Rows from block 3 of the text encoder of a small contrastive image-text model, named by matrix and row number. Rows with one number belong to one neuron. Each number is 128 + 32 x the weight over its row's rms, rounded and kept within 0 to 255. All counts start at 0. Numbers have three digits each.
After each neuron's rows are labels from the 100 texts, of 14848, where the neuron reaches its highest value: "fires on" is the input token at the peak. Only what is clearly more common there than usual is listed. The data: analogue clock faces. In brackets: how many of the 100.
# fc1: MLP up (text_encoder.blocks.3.mlp.fc1.weight, 768x384), inputs 192-383
# fc2: MLP down (text_encoder.blocks.3.mlp.fc2.weight, 384x768, transposed), outputs 192-383

fc1.400:129138123108109194169136190165145124114125119140166086162104144132141122132115110101128162124114080123223129095110107087069162109134102094132144135099095105121105128154134120159160114160181048097147148088107123119186159062118090115125127132184113155087069162176184101137144086127116101122059087082084160126112113125157095062096127169104141107129110159114145140166098106129150112126116145116170166137155142099097133054128120131144118145173103118092093078170161105183170161115171146146147085178140139088152142089091148046135164120100161097215102106098114081137125103120168135135
fc2.400:130211172138131148163148114099137165132141095119109168078083142150132180161097128126155207118113101197154147099136121087129144126085115134150149177176116124060133129161128096108131184147160144108148094128144138073181122141112132063082084136174078158102089120167138155069156091136149138124128068185093124130124149152115095162107155106109176078119107141124098142228152122134138130103146105127143151186159140113105152109137058098102139105152134108164142089153173129127123175177130154098144094157134144160179098095144114080155108170126129192144127068152118119139142102081131119143
fires on: "38" (100)

fc1.15:143094210088213143167129125114112136115131115111122114128143122174153122166177139147131152161165119101078123110119133164167142143146158100150121080103051086079090174155125185152077113105131092158152072164136080104104095143182101203138129123038190105150129120120121143093091131115167113166130123127083166137097122147112180146157078228075119115145155154087117111095169129123092124146148149171119141152153149218149100155132152060134133137159139140193084097123116120058073216126154091149139101047130154115146090113134110128092170099120135141174164150160097126057071153152088146128
fc2.15:066090072056173170117078134090135123093109120133130138212140110078177149097144152188078131177124155124138114134141148101141134116121162116117113097129088211167121134160088130128103167060140070116164130095136074074153100104183133154151111131057129129175162139127118111112124126126076088176138141098094124107093157152151207100151098209095064073205184150167140100142164118141090119069180140121106159122148116154114097127133163118133121078109145105176100106167160063092148174123175118081105105122090120078122087088094146102134180083130156102123084143178132090097105145146098109163
fires on: "8" (100)

fc1.510:161162110155112159177132098153103153203152130108107161083180132134121173114155165110141114099165228088132140076168142118163138140120171121152153130140123085138109109138131142150135087168117156111107142167117167105138117081118185148176154121203099047104074140143158143149120157140152162099029181167090093105127055149117091080142157151112167121155066150109114109127185117082109106119093120150154158125173094159189173162088057109125144142135121131094160189144150131097102110118154103104108141097104133148140104143145108130155111092138072128071191104157159186098111101141149144138
fc2.510:135146155137116154148132056140120112158166112110159175082126102158118141117150167113150138127136172113149161096166104156163170144119161108146167105126103109125155097182125130215155092164141126152084151138129092105127130126100161139151156110167107074107068188153145106142134119113150163064077163147144088105174042115131043100187138161082121127184095108123121120178182115104130116089152118170161148158156046134134147176119085072146116142077135102134175133138155136062118092181156093095146173116109145138126132152145120113121133087145095151111134118143134221124141153126182125185
fires on: "9" (100)

fc1.93:161148135125120127115097137128221096111107105136149158156100126162115107123149105086093149068117176132128121158164151116129136144115080147098122142083173069092104133122167114123039075146095131117115114146128116117111098148108127166107091133105125170172162142121140162075119116132149147157151093144139105125125076166110113139148098130121171136096174127088158219110148153159130128213144129213096133153154176110100109115182084172160116115114106165093168136193099106145084096112111131145149124189118167152157152173164105156138105153126093124181119100143132100094132157075107127122
fc2.93:130175128105134162114095104148237102107140103136128130145089179067116122130126119050096164068109164145122077093135130104095144141163077160078124142095084118112163160151129123130075043160112149135135075119189145103093124173107118174132134166190131089164206148127118153095133152115144154151109083123087088115162110116137151161162081130107156139113149133124131200152147108184081121194132122173155135149143148135143092093128068193159122092127147111113110111144122111131120138140081131125148143120110085121183123200166094152104076115114177111119073095153151110131155161053133135123
fires on: "5" (100)

fc1.56:138210119130110178164154062128134108141143126150122136150084092131125138138117096067118108077136158159089104101123147131123131151149065088122143093106122055144113143126126160147099059152128152140132123161143140098143124107108146168132124156160125101152096144108113147134126172135155155151103101140114134166201033140080088155202148195088159108102117139125122179175171117123146118191170121169151111124180123148141156149145044101114116102128138158087153187165152126114108090096100061126135157100148116102153162154181102149130113148175106121183147104116105134080174087061152109120
fc2.56:117182147118107149120132041115144074149170110109146184086093110148118156129117156056130137101116143115155144097114064108148166145162130103130160120131089125090178095173141141163136069141129146121113109157161122119122156135086155162163139124163124099132108174129119102122180156109113122120067110105133087100187048090099085105196139141051111094146098107097117158207154073135116156070197108179164124144129056141115172124120099108172109096089133107121172132119196148092130135177123071076129161111142114129124153151129094129090074111160126144114086121151144186128171128088160150162
fires on: "9" (100)

fc1.183:119164090156132166155183185163187132098151142119161071171089129111163125110138130132148095120106065151218140073156128122075177098117123118117141170095118125082106119150098138123144080111135029119113139113117116074182127093125105130141116094189132114100097163150148122130126086147153109099097094132113184158126117175134088114151111148080142121150096131204132109164094102126169148109135096119138158145155125115090107088114114070141134190094079161123117129164141058191139145139179130132130104159160123127158159062153144084125140173098144097207172135139134066148134136113176095147
fc2.183:135138184151078106142128106108101123120120124123113162099082115187147137106135108087120153182087124157128197126142153117177157116113169150118137135150101156099112109112107102106150191137137116133124167167122105043160088155119124074099102092163087152093140202157143097060171109146133137119084104128091080109161152181104112177132145123083169074095068183138109215189139147148130128151151092151103147153142111128099121112156080108085143146118090153124152164192159131128145197151130141077162125157174151126141168092098123096162135156131144179110175118180119114143077139104155096143
fires on: "38" (100)

fc1.397:143181147073157158117128177136122081179118129152095141105123088144081116109165144097111149181043127121218164144138093142103122100123173139123135155143078180141150146098111127098097162115100133183074147150097122106081149101124160167112067145168183143147097133118135121102098125122131110073119077116153116069120104147162073082095150099087066170158145097137173145093128147154095172075116155141100085133145142099092090166170110062138116134095132170139158155080117121153143105136170062143109137149085174103150176097139177112194104148095154103130114149131144111133135201099168165116
fc2.397:145164171110157179126116151134138072153089093135118168119145196118117111160134111146098145155065134120211127122100130166118147139104101156159152116135109158116163150156122090082130144060144127189088149117164130073084177134178159139135093140124107100130160126155119113125172144136116097103122087116118128126129114119156119110124159079101089142125086115125185174094092147192112126095087142100099080129119162104069093059151141086125145089130121119120122148126048047122137175167194108133124131155091134063165132111119140097197137166089182110140076126177200129100143178122139151104
fires on: "42" (100)

fc1.726:084143060086122164108129153113167167093145096128186115106139083182096122184114114161118144097133141114168168105106145090108164093153111106160110127164075084159190092136094063047151125140179141156175132123134149165164144117125143187176157186107107164160149212172185099157120133126180102176061091123138088158081117090127197132101118118110124096142092158131135060142140119115175112074172173092122115108092091113165126127109130072103053102121125118143131122124116128052030093084111173096152167121115124150097078130103147133167128165130114120133121107107178163079124166140132144122
fc2.726:125160108072121173073140150151185141094146134124178163085122085129116154159129134104117147077117171109137153126093119097145142144149117136153119097099052122126164124156070050108149102133159057136139133122158139183189155135130129162181165165156070195202158211150172110180123096133169095153065076085136072145120115075126096135145104119099072152138144129109131076151108101114122094091096180116099133134092083154167173140123168106132092064109163077127153117118135132067046091161114130137186135116084154096101088161107141154128085147162123140126082102141183158100130133136168153126
fires on: "03" (100)

fc1.224:118064121149149082135168163103156154086096165143143165112160142111099110149174131148146126099127107092083121156116089105176154149076131108138093143134158145084118130113125103135165105174134111124100111142137192128123121114074144117092087085101086094105135162128156141174090143104109158100082107141080093087053167130137117041153199210117142126107106169133141121055078062144077094078115128127142058112193096130119125172128117156104138142133132120094126048167162109109117130117148172138104097103143127105125150149147125106146073152153055185114146132165084066122186152145147168164
fc2.224:113118178157148066133150144132144109056107157158166186098171164126097117108120128155139126094150162096099157121090088160150104169097121140088092098154104156092075131128087134126145143166113049170112113126151075142116111101069160106126153114095123081112081156135105132149090119112141113116125120101094069121104154180162098039184164184132106149151135168129139084078125090096113070091117122171136089140190137121080105146099126110104149182124133186116143065135122103085148086109130124121172142135132121087120170130122141121111101128126084154135118125135114108157139183134093146162
fires on: "17" (11)

fc1.3:072109158098163121090122107097108126115109133086152173202122142141136147096108099085114113167131105145145143131140123113129182108078131119157100127098164105166114126141124188091110116162116123204058130096107091135101165101154085113078187104142146059100104139138124141134181091154111118133189106137072151135091152092130102121140154092135107171084114126125136118177129140070095095091112129070140126131144149137117126148152172071120224167144138158119188106121121127142095167091103161152048126135094081091103169142112117150142096082177154106087155117143086139145130108073126107073
fc2.3:124069092102183140155108092093112158255189106197113139091136214135145047199136194099068111145149138109119187123148116124170080148127128142146212018163061033157155108083187112155150121145154111069100123116142079175180121109122129148106140135095194158098101139085188116125126102178125073092157110120107133097112113171120120147128066165148090150050139119126136170134119151104131108130120120072139133132113127171111132091118111133096105150119101099103136137130108130086103145125114153128082094166117138165149158130143156160187113103127082137129125057081127095198174139104121119108
fires on: "36" (100)

fc1.675:071167130140126142139148177084182101088108113119239130109078079116103129176120139129102152036143142144104106123116099111122156118103060097159111093146099103113152131153129054087146117160153152118170107139154122130169127119160168170100156177086098122150165170186125132112070144123188087211118131136114117110130132087104146149129110085101128104125141138064117095141122135126185116104123160087093098050141140161148066154117140124130116119114069101126148096112175114037088063091074105115147150109120099035136068106109106091143102160134124115158086116114168124103130131152175156142
fc2.675:141154156121110098173144177132190149157134150071173123092088094144046150131110147127119143127122169118104113141080134115138171101156096141105176132183095150152071133111140068117131091100133175125120120177183151145166134116084162165129191083133139102157096160149199139118105154093138102139137111160064086125113105125139137133136077098177086135125078193044103117151108126073120155109085147143122174083083126199122144193066090101136079116166149093141082106070159172085088093135098129159139134143132198102148136208118146124126095134144130179077095092137163073084143194064154168129
fires on: "03" (66)

fc1.552:146130126157157132132112066112126124148138101117120174066107167169147083104151119144127150122209019145107117093092073157109097184110091119125101121129129122133160158151124124168125142149091131099087110088157125086140085212139098073149050156136084157131076136108176161175127115150145086160109134147218115108126110108126130043144161148116126162126106138150123149099123086127137147133141085160129088170123099165098086120117115141121100131174161082128092129127119108141125131170118113152088137113080102143102154155116121173181089164099118190149103157096116106126174090137113105184
fc2.552:151100113115179089108160122106155189147125109152108160072095147123141097113179043133186158148178064173159115175124107191137088177122091109121151159124116134117170171117108126152151165192099128119116098071152150110091119209102137128125084112143074091086097132090164103199161111138170155137117102116167088102173101102158126111082148126119146128084135154189120143155135092113150132167090085151107134166166073095106116124139137155085103126129165056140135114090071107165117165133178114132150126106092075100122128107107161137170098179120103130152100149108083147088219127113151119105
fires on: "47" (56)

fc1.435:129188113114117130117149107152231126068100188146131156162071116090141107183097122066077146070117174166078120148124204124137085136112094129087098102102169085122095165109137146088055126126085103140094161160134176115111091106114134175095122179144117170164166131114121152130111155163159123148097080183109177177142134140123121145173095152150120158108161127129149152121124100127168126200120133159114139144209141071122087179154084132180157092142117217098180116125122109126135081115081105143120132135171133133175186158181116145133110152132123103196129136111098079092149094091107110122
fc2.435:089160104119105108083131115150187105094108155119087149119075114129159117143119152061079166068123153141123076102147129113118104138102123122119104121141122123126105136163132143087096130088075132154114163151158225065122135100106129155112147184117132140172211133109143139108119171159178129162042117173094198143158120071079155168200113126115103132116140121102164164201181020155119185159147137153150170133109143090142091145119138163176142049129099197129146147146152111123114155103056105146124178092123088144182177150138077162119073125154177153166077132127150127116138078075083124150
fires on: "5" (100)

fc1.676:109070083150133068125126121115137164074132099131101134094128127132163132165124158147098059093093116128139103090129156147126174082115192222182115124105092120161102120018158149146178140119160111097158057125194127152147132150133105180088161133067119120081154116138131100097128128126062095065115222112141155108119082180172178135179164182100135119127114086089161124103165159134126177146063134106175147143111114122142168162121102167139136148184147136152109139064145131080105116148127122153114173174126114124146129144140046126131102119171134130069118087136110155141173102142143073137
fc2.676:123113092086156080118162118163148120117165125106178142096135107170181180119071138152113200065088168149115117081120115182168141158078128139130149127115105124182170102154159119119116063097145203115102136118182130160120163188150117136146134154163152103093076188076137118069101144106085189159151145099153142129199107156155123162125095121139119105127149119127136104185109113154122108106113107128108133163124148149116160096106148188108098089129187162126137168100105093103087085126115147108091123124119131122184069100113103102138188151126108095102137070150069126127140126080095059145
fires on: "29" (100)

fc1.230:137082136066179111179108150115156114183100199133120125189117196104150154176170106160140127181130068130124115102157202192131146189118098105115149063111078133144161124092126142091117115134116104173150115138112117107134091171183110139144154141120179064209092166099110131119081128120122133148155115148100148129146109129135117112137132133048098162132162148127181106108142132189098107133152134125141083128130132152151122136098158055116087097116135165212081132118103084098100233142202108177091129089079142100146105119112144116169167128133150089143114114142124122081121163100155126131
fc2.230:091095118097103160124093130109153121148140156119127132130109198122146185122113056163141132144078061153178121152136157193169179132109117105159143084074128196136084095114167128104143153160102134107128168104160124103109115128106123110114147117092173156151143140149126109121099161148125104136108156084116094158140096104182183132180084117134122108105200149116177136139119103161133118178155148083136085124125091130130116113097163130100068078102101134130074076122087157132083230156195166157085124173123085137124081136129091145172147125146154115162120079132133104118178133143146163159
fires on: "8" (100)

fc1.80:117103094088067110121139096140112055121103131117112101158124130109112100061104157143133113141163142141087053136103173098138150132135135116132141148111088067110134201175133165113097093127101112179117117173137085099102141153110158100127137115131144115116121101090195136158187091080149156152120110130106110127160135058176092141104127094143160173142131084142135096175096122072091157072071108079185123144091190129127169137132173126110155118117120119115113098115093171120118145149157113156057122102144171087149151094135135161145113093101168132151116152174134152179181135146100158111
fc2.80:144104127105107124173123118189073181144128149167122149129162142156112134111152137134153129133146133164136150130104101120152161139092153126127085072122048167091131159099169139139120161111064187147140141117132163088142131143104122091092109103093091101128136123117143079114175123145160119196144201127126204111147164109145115126138078109201135079031134107097089116137132172129055139111107058102141180099079088117108157135156150145152061119075112078071138119097097162142175141182129147143143151114127147127142088171168103148122165101144142082173114116099171060199110152164083137121
fires on: "36" (100)

fc1.192:121080068101133096083102075109110068138115101128054139172121139149112133078097133094119105157180156154132103118115163078113147105171106110124117141105152113105162180188110132112119104128141173200081076117139099142117139115085122129118162132125108059082165123084169125117200088083134118167154081172051135114091128107136118095110142087151119152131173143122099076184115116056057156081110080074120142109120145096130183115105179134132185155120179152073137110125117159112134130086102123111071146163137168092116172130111140165096095128114200098161098119133118168173121178110122098109
fc2.192:150101108138099063100134070150108105186135118190050171150150138143121089142088147062084136106172118151087108209116143111107132168138109146110102079106123070129186193136136094083150125138085156088059075103135126172143112180172116108129131126093072081150160162087135153114184102141117113129174097128101177152079101139125134141112142088142122175103141140098105161207126136122073114091072090094141109163077106097125186134115157111139093164131181082101166084137098168113132123091117137125115148127147166119107136163124143126209110149128179101114113111156115106144076191136156154129
fires on: "36" (100)

fc1.566:130149060116106147132109160144094091147122143130115121123161082135123122140132155100087102111109084115107063095117088114149143131102087107128124187121100095114126144094152147136118057115107157087128090139120220144125191114135151128110153100205106168124129109145131111156088097119093097140143151117133113121114100067100165147065126181089143175101115117145119100159118072097146162148139101078117085113157100144128118155088102062121121115134125103225090059144139078132105126136155090107096054090151081075113113122119165120121111133126096136097132144191098161123166083158139130102
fc2.566:119166144143133092147098115125133109213108105145119184098080096128142128117045130105151117136106137104153126103155183135124165142106151184088127105137099210189169108108132088149152126123154097154097088089236099106148095149139091150060094099078103096148137146192115106132118084116086147140113102089172168106142091132162147117169198143156121103127118204148125183105138119131049076131111126168095149181118107126094102119161139117111101122146167130084120077122103140185120101226127117096109163107133187096114136123102153133127098130144181104104130077125153148143137094130117132182
fires on: "17" (100)

fc1.175:114127086098117096151157143165106130111093174106197134106176107143162164134150125121114147152129131130125127155079148148143079145094160137123145191141152123128117116177121133076184121148078112132124161141150062099121090059092140075120153120113046161080125168152133138140080123141143169119098180150084088055165116137173116105115101113091131083164102191109139137161138139152129158146095115100148094167177070101152161183124108134145143157170071103131109059148105149110179201094154182148071148105097185144154132186090126118132142101180133129056103057069161128109100071215126171113
fc2.175:140178120103154134143102110171121167143113163093179157102104127151130145128140141145096141115148121136128119125095131150143122163105167179096140160141162086189104147170163084110200116130101133138134129104208067172111122080108146098130163140121106131098095171151128130179111140131150182100122110173098118097159100184127133148116124137169083086186172181070158090185063173147176143150102134133131155175150117082087134114085126119093138122150096059103140070149117134074186157117138179119123157201104153132192167183155129105130183035088122115113070084097140159140155120147137153140
fires on: "15" (100)

fc1.470:094117079144201097113108124146114113049166083124090118096113137068167119105109159114097130127156127156114133101132122126128169106126123150188152169170115071139136105022180143106122140199141153162126080166123069153182131080096170134117098156124091155070066133137101114121112123149064090123094160104120113074152189162144201112152072132099174105155140054127130105134175150115093153164112180081148137142125113101164110116075106161171103141155159158131097105110085147117147127134128126123156142138119171147148048175118146123120119130139141094111099096125128093149142065149162120161
fc2.470:085090139122188110088160111162174142106131116129079129063135137143160133118107168150107139109126130149091094119105152090138169096082114069145142162125127147128140079117184162079170122133096134145154116138138066164113124116084147135117098117120124161156091164159114136119119137135142127107115133113122169138189127129092196100115088099116126072145139120081144124162117161085092108163154143131159137122084124126101147065117165196191090113131166142157094105116107134093095170113128132132146164064112106054134035155119137102098091093144173133096105128140088139169172081197126129184
fires on: "41" (100)

fc1.717:117077130134127140170138106142132113131125124139139134144134091157123118177153104147169138162123124106099167140108168115109132130152083123124098108112094132135125154172079196122082113112128082131138102114149117104098086134155134166138085165072127150163140096148151134124107147133150147169139136133091154135079078102150167140122069148073144139158129126092131070148145091168114136117144152132080152230153053184111105045078150000127130125154174087178106128094102039135111195147164093186159106142113240099138129127113161114108161108101146136157164120122076125063112114167086106097
fc2.717:103068152097117094151142112123134124142112163113139129146091154160164107185140094162115130163104084126112150138120158124157155128084149117105099152170101135118158182141084167149137119115142094130161082111161104108087106155113153140105134134084121140114138083170111126083065131139179126190141124155081168125086135114175203107140079160113167119153120136093165121141165092136104143122174160102085154196155084173089131073099119049126109113128164133225101107095098071136130200160155162155141118100131199121126138140120115115108185119086170138141185100144128192077063113150102073144
fires on: "8" (100)

fc1.727:125162099146163143137166189163146110117160140124164071183099124131157112150134118105103087127102084160211140053175129119091157080098124123113153169075132111050100097143097148114150098117144035105120123121122142090186154103136085107133103084179136131111084159142145120112134096142150143134091060108135185151124104178125119104117134146094160122142111164219129121159096122117179164117148088149089152154156125093080143087117112105163128158088074195110145133171132059201147164122187130119137101156161114138146125078165143074127152159096165103177174143151117083153148135101131116156
fc2.727:131158172145066090124127107117125185156165124154169196098065106162195117157128114095064181132103102195177169100151129116155104138054167129107134152131130132070151119153128132080151169187144098108178091105111106047143110147145135082132109089156088142113108108133113104049203111140158125121077097140133127094163116177115123129128138087121139086078109151143097185174115168147153176121156081172101138136108116095111138151181113121122115129095116189158143156124128120128145208142143104110143123147171114122111163090096123123142092151120167162116172128178118138155108098082116097185
fires on: "38" (100)

fc1.87:154091190065209145181114135123118126117123165127109123135144108156162145179147137143143139155146099118104103105132145175168155123140145094111114103093066132083088182146123168141090109116131090138153073135140091106107056165165092198141142114044185100156115146107144140081108116128150110164138111114082155139118101158123187105156088227074130108134150168108130084118169109112095136134154135184112130145160176194159108165114171070127127131132138133195096107103123101075064236130162067198130089032106121129114088121109123151101183094121156110172135117173125111075073172165127156148
fc2.87:067083093048192170125092149106138127104126124136127140211143118081167154085139130174097134163127135132155098141141149129131133079138167109112106104113083226147130131157107126119105160078148072124151127102128078078158087110180135153165099124051137131175170145117121108092138133133084101177149129111087118117109144162156187105177101223100085063188173140175136089141172105127085113080194129131126136123176133168125098148111165138121130079104128113173109114147149064087130176135185102093110099116117123098112090103092157122144164083120142096138084122182143097104114158132127125181
fires on: "8" (100)

fc1.45:152185142156119163118151052113048095156187076149110149094123099163097145114124121064159123109155131136149155087120110140101139154161087102151164127133155109159123120117124201162144097117155157161127099171123114128119140098102142128167152127133108099126064138117160118164170136128100165121103137070114086137197071129149053147190113163078108096126092132089109163171158115104138091133145133160137097145184089152151183153133096070087130130087143087113152169145162140060096144137137070127165147122136125073097133128145139118125101091162101120175148139114101144118200111093183140096
fc2.45:133183156105128138128149055108106100137166097140146181074122097143098154116117125059142135117125138151191192114129084113105159160158104109160163120106130118138186085128146154174135096138137163127093082125143092128130146140098148123148147108142102095109069162126128091182151133113107134105122126087156066117209099124135060117171119139033081105136083098107082157208152110117153128070173118211148109112166043128105171147133106092128107103082153095095174138125175135082142124185165070075146162123141120092106151141143127122101093115169106144111136144131137158139207158115194121150
fires on: "9" (100)

fc1.582:137173136074154157119139179142127084176120131150096140114129080147083115104163148089107152181051122123216173146138094143103111092118188134130139152148078180141150145089118130101102172118100133178066149152095125110086146102122158165108065142163176148152097134119126124098095131120127104069120082119153121069120094148164076086090147097083070160160145094136171146095134144154095177070120168153101081133146146097100087181173106063132103136090131169137157155072120133158141101140164058143111136148084178109159174093144177117185101145092163104124114146136141107132143202101164163109
fc2.582:149171164117158183127096153132135070167096095137116165108131197128119101157132111133105149152062127124211125121093119165115149145113111148164152123128111165116175156155107100086131129068140131184085145117162124083075171134170160136131087127131118092137152125155128126132174151137117094093133089112127123131129127114156118106124159097107075129122092115128191176094088142184102124096092140093100085128121160103070091056154138084126156077128116121129122150123048038123139176165200111133110131155094129070163129120127148098190132160095174106140079141166185129091150174123139152103
fires on: "42" (100)

fc1.476:126068105161171157106146145156130170097141118105072126175167124125148117135153147099137140181139116120134111141114139098105150078111087076114123175137095143093116161119140105165096143159131077108102144131111138102146130172132116129054144078184151123083126160128154119093127076122106073126163098158140166167100108164108125081075161209076132110102109171209135165104073083132138130100144120127115129140169068124123153094154036139118084174117133164166118090207151126177146133129148144113066050104154162096126115149197176120094109167109091142168166127152061083139127153084120154135
fc2.476:130078160200130132159150151171123125119151140085111108140133130147143124149115161096086164170117120126124129073124140114132162093111127084081114155150054097072159140120133112162106130148117083106123119126115158108154154214137120144112140087204161133059080120186132103077138057134159092124187056141180156137127126136105158122059172202073132104104061150176127174078121102121134145145186094109103173164173119157155121103136051143132089135131143117184113086174126101163131113135125182119090104097174148142154120123171154131101111198044097130151161104109122140192099127082122104109
fires on: "17" (100)

fc1.558:153143111200108119124095103146139075153187109147151149107149151207119092089134153114109175112129000119095127053070125108112123134116145174093135097136107152144149151133161106134148110142100100095135135118149099116152104151111062095128040158147131207121131164106135144149088141145111110165112085134187085109123157099118132117159152159142108163149150064093129093116118114178146141104188103177153143152108123138077129154106138185130111108159137121115117127193127115099118119109128117105100084097145110161122112135126134120116126087113160195111128155132108135135183106138114143163
fc2.558:189130130148075097090129070124095079157137131116112107128090129168112102093147148132101154112119072132129077079100117185162108118070126157108164202117116141116161155126170130169137109120089118145097131089100141127118147172106096057101120148153104099104133152125143137146093101143139157144160140119168063096093110045134076115120170185165133112144128077128140136151153085168151183120146076166150130144123100140114120149137145194141100161121134165143112152232163159133139065107118177121086107105113120101166041159138138141147119166111117172145106178085151138132223129128125179118
fires on: "47" (100)

fc1.616:114186125108109143106121124136219116091092143128121145186067076108136116171114093103053159066081146167083122132105179121118131135100073146084105097082141080111108159138125124101028074151101140123109143139148158096134131104127150173093113152129151172172183115112126156111087177187156123155127083176092181175122094141108128165163116170116135113104149114123120168114147122121158138212132106182132143117193131108094108153168065136180124101124094191067140124170143120137137098117065114156124156152138113128189181182179100165107105148159143121187108144133119081062175111055123112122
fc2.616:087166141127141137114095056153192098117145166146119171120068112125148153135075145093048156100155160133125070094091161095109112103176122146130137126106080147126139148144127168107060089120127131115092129122196168069118185141113131149154144150145146124150199117090114159094144201143146116155084102185085142132144166102065162153152118122089093134121142125126122184142103085148127133150147127164149146134126154124089085116146099153200182032138088136153177146160189140137117138102053116105131155094137055123123114170119110142088076089097176149116031134126152122096165121020112117163
fires on: "5" (100)

fc1.354:107079144132121119171132101141138105141105118133122116127151112143122097153089078190165139109123145108117095143107129110116111119137142159130128118170101128159126131173116114169073053092118080134121098151154108164098105132164093178178130168074141130199095079178126135139139174171131125194146092109084154140084076102134178135149101147056138120140132117115128142158158110138127132127152142085099155190173102175110158040051124041097177117095165055173109102095122044111105181148161105153154106173126192151134113119139114084077188106076115100125168087138078154081093115131111128128
fc2.354:097097137111112131204167102148175109116174130100148131168091132116139100154124049215146122131160089098168119118127148127154134141087167162109107141225125144130175139156120034173133087100146094103139106145178132176091118168158102118167140134093109137167132105176126111135095149154132111210171069157108145095131076137182175118148134144084128126143125126124156141177106087137150126091117101078080143229183101159092121053087102088108157112098142058167120049106129124147108167191131166107167129163165162129108168175108108111103154122056154133135146092124154177108122116127137103163
fires on: "8" (100)

fc1.553:122152072129126145154182208163173125113147149129167075181077124123165104138145136124121093123083071150219130066168108115079165106107133135118154165087120115097098120162095128114128085112145042117116136106134121072173136106131120131131119088183151130106097183158152128110138091132146107125074091123133156148119113162127087111127121154069161109145100135210135103142103114138172149106130096140118152139151130102096115085108112084157125156075082174128109112178129073193122159132193145110147086165151110125163136079161144093117148167107145096186164135143116069142147140104161110131
fc2.553:108141188125101116106164061135140165131114132145157157120080094179173107131142100102115199172138115196165127112149112109144114126056168123113162149162124142070145114125104069128174168129131101116111143143105145031145108126146158085120116081186059145089118149163106084078175101123149096073103113176121136096140144161098119136140129098099143070118104160090119211176168155160163174136146063159131087147108133158106119114127127091146129112099114153161151147176151133125156178144128149118155137148122164155164161082132094097134088168158105142111176085193129094120109127134132113148
fires on: "38" (100)

fc1.305:077084089098122068112158148139164152075142114124117155062104130132125180158146129125101139040127129154113112118096137139125154111126166167173094121113087139157163080045162095163124124155162162114118097146109087181155129126129131170127188129087128113064139095130125120104134187131069060096090169101140162156113141169133153147167150203102110110136114072087140107138133208141123130133098155110071133135121090102157125129133112168160100131173129108109120111073135149122128152189156156128147148188179161112170104113133065145120144100213124089088110115188153104125142101192138096154
fc2.305:099088131107151110101161075147198147132157165098131142126052115197161194156131102087108157052137116126160133197103140111106160193094178151184094158155078119124197133101116129206145125124154212142112132120165123150157171185097133152132148146111138087070157144120119143071122131140125106116067148137159158199103082159104170142206149110072126086161105110128127118157140119129149123118118082153101110112153079109102127118131098145118123117168110128134155083078108133153125116125102163147156132142165183105161127094171069066157134117189142048163074114159133152122142067171134094129
fires on: "29" (100)

fc1.767:103189123133091154115135113148222118087093164133132135189090105119127108177111099101042149082095152150098117105122189117135122122120059139101103103102123110121089159131136122100044074149104145121113144159163161067101143110136143163116122174126162136179186116116122171104089170200189121153136075184105179167144102131097119160166118163105131135108140141143141158113141115148151138212150111163137139116200154108126096150163073141179131080147104189085131115164126117149146088110051132142110164126136132144198183174190120156117109160118162138170136107135110090068145094037124094139
fc2.767:072164147111104124088101076139162083127108113153096162138062126131148157176124159058060197067103147149149075078128113093120128142174095132115127115112111127119142142158124132119098060095102148153121129168201195093117172099113131139146138175151192126184208119097126133089119192165126113167088093147061143143180143066058162162183132120074078126097119104126129168141136052164100158158158134163154150139116162096135141140120088157182156043148127152150148126140197128128126158113037127127138167100124057148183163176151105157112072096151158131120064134135179110099134113025123133149
fires on: "5" (100)

fc1.592:096086163137133141125127148166101075098171134130126106119108177142207044163117145120170128165132060120149085197093152117149123106117140141100138095116095197131139159099123117160134093104146080089091137191058139046087092132127111154060093085155155160133142155110152140108106088136115057130087102140127155098091108123117128100083175208088092099111105151144165128147079086124088107096106113119102080186187121158080138105118130113127142160093101166146106136164137101103152170164174096129137086191137137113081112131110154112080087176155129139148165093134097086138192115111138180116
fc2.592:100133124178133123167118041112145145107137111104100116105125138142074163151169081134199168107172143115109155090144150111097108113181145130108145177123083168112197086161091127170091154122123133128109144120109100086113178151076138095149193109096112181096073109207130092077149126079142089169121053080163110056160149110105124148160217142136135145079140134149118145114138056109081153101102141155082128158131129149055090090136171114166105145138107082064203111078130068178140160160118119070119095123148137103097139150084152175100107143071123145115100113099151105110114116100150088072
fires on: "17" (100)